config.toml
encoder_avg_pool_shortcut = false
decoder_norm = "layernorm"
decoder_activation = "squared_relu"
decoder_head_dim = 32
decoder_bias = "all"
decoder_parallel_block = false
init = "torch_default"
batch_size = 128
lr_schedule = "step"
Rows from block 9 of the image encoder of a small image captioner, named by matrix and row number. Rows with one number belong to one channel. Each number is 128 + 24 x the weight over its row's rms, rounded and kept within 0 to 255. All counts start at 0. Numbers have three digits each.
After each channel's rows are labels from the 100 images, of 14976, where the channel reaches its highest value: "peak on" is the class under the peak. Only what is clearly more common there than usual is listed. The data: drawings of small networks of dots and links.
# convs1: grouped (8 groups) 3x3 conv (encoder.blocks.9.convs.1.weight, 144x18x3x3, each kernel summed), inputs within the group 0-17
# convs2: expand pointwise conv (encoder.blocks.9.convs.2.weight, 288x144x1x1, transposed), outputs 0-95

convs1.142:077119108120132104118097116078147123124089104110125128
convs2.142:120132159086139101163141101081136135131100069105105138151109138118114103119110130174095105110076143131139112120124156133100163184150092138141104127163116140184127140170099148130133092121130108121121149127155132117139133110095115105109083141150103144137135098158109122106150108143137099166
peak on: link

convs1.99:110127122160116162155125091160137107156157095158135109
convs2.99:115169142130152116123182100131164110136140065161192170109137145136110118115142157122104147134123158093140131091128150141155101140126155114099162118182088148144112132137135132134134166139111086097123122140133145120080129208144123125102142131105097115137150175119129125143098113153115153114
peak on: dot

convs1.112:081111140095098091113112111128148093108101123129100125
convs2.112:108142109102158111152160158080125165156113144105110098104099130171126112142113106178123102113097103170137076118088095114140111150171111145132093138155092103140104102163126134152128118116153134105089150134136149074158162125100088099155082147142099137123119128152099134127135133143077137126
peak on: dot

convs1.0:143128083130150163112174098146125111144134146140168141
convs2.0:131123103143086110124134155116108127100101134111115081128125102150126127134128136151154125108091104136140122137144090107140136083101113135177117126112158145095150168114113115173102119133099157139157103097131139106123117110099096143141161123101106130136114120149131109146110165122155133125
peak on: link

convs1.13:143139111124153154119118057153123124138147129156096146
convs2.13:140155114091134110122143144089113087091151132114185119133125090145132122158136148131110143156091118131110152143126134119116135171096107121119162142109163133089171101135147122174107141124103148127120121135112147135096136146088080151105183132112109126143111138145136125122081158130112120149
peak on: link

convs1.20:100167121115146109125123080119093085114129132139093142
convs2.20:120129150140104148160161080146146139154100131155113123163156143141080071089152127131107102113131117103113101108145136141112152119121127164160073096170094164131157167138104125142096111168137115087166100132138128108177100140123122114122137139162125126137166143113098133095110098112151101173
peak on: link

convs1.113:136132151150132143113192152135163126141120159115127165
convs2.113:162139145182139100112138130115141119111136105129116110132129125164146130104141147157147147092104085132132147162147132111112143118072099160139131139131148151145120126130100102159127137138073143118166072109145137130114104116115112161133165121082123162152115150162119109139103145116171137110
peak on: link

convs1.67:082125101121098083126126109133123092113091127101122106
convs2.67:134113121167147122149113135150120154118125083113143115120109096136089125138130154176127143134124134153090144168161177153096153138165138133125139112104139173171124092165134125137116156122087104127157159101130154170111122133149131158116103177110133135140133092144117165100150122095170134097
peak on: link

convs1.63:084134094115118085133134084137099090105120131114129124
convs2.63:098119121168109130131154131100113143071186114148151120118122112128090116153123155161124159162125101093096117134128164167127129160135128099112146136125144132145115095161144132131100158125139141138139127106083196128113124144116113130104112169114118097115137115146075200109115121125146153138
peak on: link

convs1.49:110098125104110099121125087126132098125096093158095105
convs2.49:162143116147100161120140099137106116100153153142178127092134077151106108099145099084124120147139130107135152107087064117126126119081137091129121089161158142130157146096088089155111133136135099112134148125111137102140163113134181125168126116167112095138139147108198121137116133130127140101
peak on: link

convs1.16:112139104086145148110158102128080111104151106143128155
convs2.16:134174147162110129169108153129125112128108131120085097110162144113111094097152124094098111098118119105096155119111103127127142124128114176148086095164081126093168124174158132127107119192164151097146086104160129090166137134113107155120134148169108132102138109107129112114148109105120096129
peak on: dot

convs1.101:169144091134091134134095145127145161129135152134154166
convs2.101:115111115176097109131129087111110139167168143151135160123179137096153160116151157116143142139119134113111135099158131151098152109150093147116117178135132072134041169126147129097172105108141151115133097117084174128140128150116157122106159174157153155078119172137133120106087111086119113129
peak on: dot

convs1.73:152147156120105147167098107098157131087134120096145128
convs2.73:112133134137155119122143144093109132100175126122148102117124145095112127146133140174122154139132109138076133157121176125124118172130096130091181146132106157148095122124129129153101194145131132110140139092137157128095102105104116109146123190120141135117118084139058164131111133078165161111
peak on: dot

convs1.81:123136117158102108160122112094154103146120115105128070
convs2.81:134098105117140128136122120138189134169075093108145152163133147129152141126135115157150121118090141125202088110156092148123144110172111126151096136167103117154143165144118176077172117120122149115103100140116122103128159142168101148049123112109102136150126154130128119133142116169126132143
peak on: dot

convs1.6:116134205138138135168143162129121146113133115132141118
convs2.6:115134146141186140151140106111118146146208111115157166120126184116146093095132145132137160111157122131134136131098196130132112146147115143080164163146108170176075107103112129133118112149141117121122152143155127179067148110126179139135091107112164117147140105137132119141161130163115164081
peak on: dot; link

convs1.34:092141131105128097133129083104097081121123128118096148
convs2.34:106113152137118153181167089181149148159116147168111122178158153129098108120141119126115138138157125109085117119157136164099155104120122161136100100138115153127142144161106140140115129142156112110152098139129137135161105144148140121127109144147126111148152161107120147082110098099156101149
peak on: link

convs1.4:097081108110119116136145132091118130098092096097139118
convs2.4:125115116125113136114091125141143134115137117131135133115123124123152172181105130115116149176135138157158125162130130138129123122122189123119154122114142138131162119128148123135125146092104131185091130146106171193087136123140138101131130085085161094125122138092125168132101131172079134100
peak on: link

convs1.76:118124086117122091139118116132093077151100115148101117
convs2.76:144117111126139151136133124136099140125180141123151130132106106106108094120108127099118146131128121140153148118139132126106161135105179122099154101118158159134143140092121139126096109134135056127138111158109133156123131114126182123158147111122158107173123107101135140112162155149116117133
peak on: dot

convs1.10:137131128145133138121083083150147149150125146145072142
convs2.10:141140110130140109104116127096109096123159098080115137140123129114122124148144140140121120130086140127134171166089105117123143150115081153169146123132120161120133103127126107142131140139071158112105107113138151123149155090115120150134166113095107162123116157177143122128084128161131136084
peak on: link

convs1.43:123173125145126158132127166138158156149172146142148152
convs2.43:124151139169169123139153144112190145142125106126139133111145225166126131110132093203137132108136124146167114086159110131136129132153128121108128170132116162181136142148092123145094211138122103122124136148121128138106146113130101096139115105128146109143124135130128195117120124140114158116
peak on: link; dot

convs1.15:110098109135107120130141133112150153106067113098163117
convs2.15:149153148138157140160142094100160172131114143128105081176149146154102093110143125138104083112097125107108083135179124120109146124134123187164094114146103150089151154164068130138098099139123118120150137129148123108175115167113105109088115137161115118133151137131118129112137134119164112145
peak on: link

convs1.123:101138152124120141153143124098150079110067130124126129
convs2.123:092137078128104139123145137093116156162132164166110148098124131145168150141124088143138134156101128107156109097101078097149116136179158073140131172128129117118124090135141114113157111119139112133100141167087122114139164151107092092113104086129109086098140160126126107132118149193114143139
peak on: dot

convs1.14:151148143142097099137155125165113116143164139173136097
convs2.14:091096148180151172114112154127121110136154122109144142168155167147119114091147139157123139081146111112118118163169142125119119167108133123121114176144103083106086115125111157062147144139126138103139113128108147149132128161165151160079112151137161129086155138154119147152153129137147188127
peak on: link; dot

convs1.1:081101144139108110131101122109121143103087101109111092
convs2.1:078127110105139123126116128095117197129150144138083132118110112143142120141113113095127116161129113122121131179095151117132131201206132132145120144160131112106128073087115130118148163108152140124118138162146106106139128106110115111162090161131115119095122136168137159136157120164089117187
peak on: dot

convs1.126:130125151082157120117097139139084092134099142133133095
convs2.126:106121127177094192098138121129101137148104152167142083129137116148131114108142105145152126123151118090117110204149169115155102128116164098146099106166134106102115161098089107133117108119134106102147123113110127108167132127138116143119127157176150072115148123139115142160166133111161135167
peak on: link

convs1.52:126085138131109087120133095141117122177165112139113150
convs2.52:116120120146121095147132105163145157153153144147170143113176110125128132141139114101163150148166129123122144072150130151140126107156153132135132118107152121122145147138104098109108162142123111127144091152105130115124076120124185142158155127126128163112118151138122169128116130084127114140
peak on: link

convs1.110:148167107111165097138104124111100102135083119114137149
convs2.110:100125082143108093142116149077130152117151109139094122148113159141149164156114158103119135182083122115131134126150109127135126137130163136140108135156131106114137089134117130111141116136124161140124120148110154107135139143103079074098150138154102108064117163103140123127103127131118137144
peak on: dot

convs1.32:081137130094097107124124129117130123105137086095086120
convs2.32:091135092128128098160098167119118125137140148130132124118132116108138139139131145107104131130114120132149155138140151120114153116144155171154135131123150143116137108144171140124128134133153128185109129171102139122123133133101094106095120120121118098101117094063112112110144156142059100130
peak on: dot

convs1.79:108103168126122079109100089106157126133125146114149109
convs2.79:109103156138099101107140145134107122109143149152140095154136065118129123134118117155145142134174122134057138167146151128117135110130112124099136083139130140104134129108109114132112176149126123123193109096156141133136059110148164132107143171134143161115113096136079184134133137062189095156
peak on: dot

convs1.21:136151139154097173159148144151153141113148109110140088
convs2.21:142120149152119180128145110154123124110134167166140114168160111142125106102140124074118145126153101109128174111138125114112142097091158121118120102150126149089156166107102148115115133153154089104143114160113143129127108130177156120136128119114156130154129125135116140123145155134120105163
peak on: dot

convs1.41:162139083153156139098120132146105112163156145104151132
convs2.41:081142115169135097138127144137140128123107121116170112078155148154139147118159107100152139119131133125138130098156105141127137118164118144137130136121154121103132179153085143110119162183137127136139087139117094120131126125119106127106137117108128116086129117131130174111145119131117125117
peak on: dot

convs1.134:165142145109118121120094097174093117146105146144155114
convs2.134:116102134179088162106137082126123122125124140162139102144153128127128139113152153146147137113148154091104089187174157134114129116101140110128107126148144116103108147117101133123140144123126101116143102105086177146154122131148144117114139171159178086109158149132081158122085129087148172130
peak on: link

convs1.108:108171128111168114156099118126139142123120168126151169
convs2.108:138128134140115100133119126111138083131123123104119123134139114149106100106136135141145108088085133123120109134131119092132120073084106141159123138143125126111159142137104114156105162137113137124157117083178132114123080121097107142118166117140091181137151159140096126147070164097157115123
peak on: link

convs1.37:105102120097109109136093124140082132127100129124089089
convs2.37:123129076101065133127146146147123172132139145096093128165099119180131126144110153154123116191129132148188105150140099135092158153152142131135097105090180131119139108140124092135117123137130154113124149179102175139147149118148156149122117103101148094084126105145152136105141125167134105151
peak on: link

convs1.136:099124156134149136129120159111136140057132129144163136
convs2.136:118154163115110087174110134130136112157117112110150146127170118126097097075168174120105107071122127103116157109147126148064212116112100153141115115171077138162133161151143131126093117179120112114140110119117110097146153119102131142109131135147091184144123128137138102060144106113102085153
peak on: dot

convs1.124:089134145094113109116122135110150076121077115121116133
convs2.124:093146089086116130133154133081134162157111146130125147096096134152127118152102095131150123147111112135147109132117102124166091133191158101159104161146109115136101102125125124097140099098133116127095137161106134093133163139109079081140107105144086102094129131123128075134149142162102142122
peak on: dot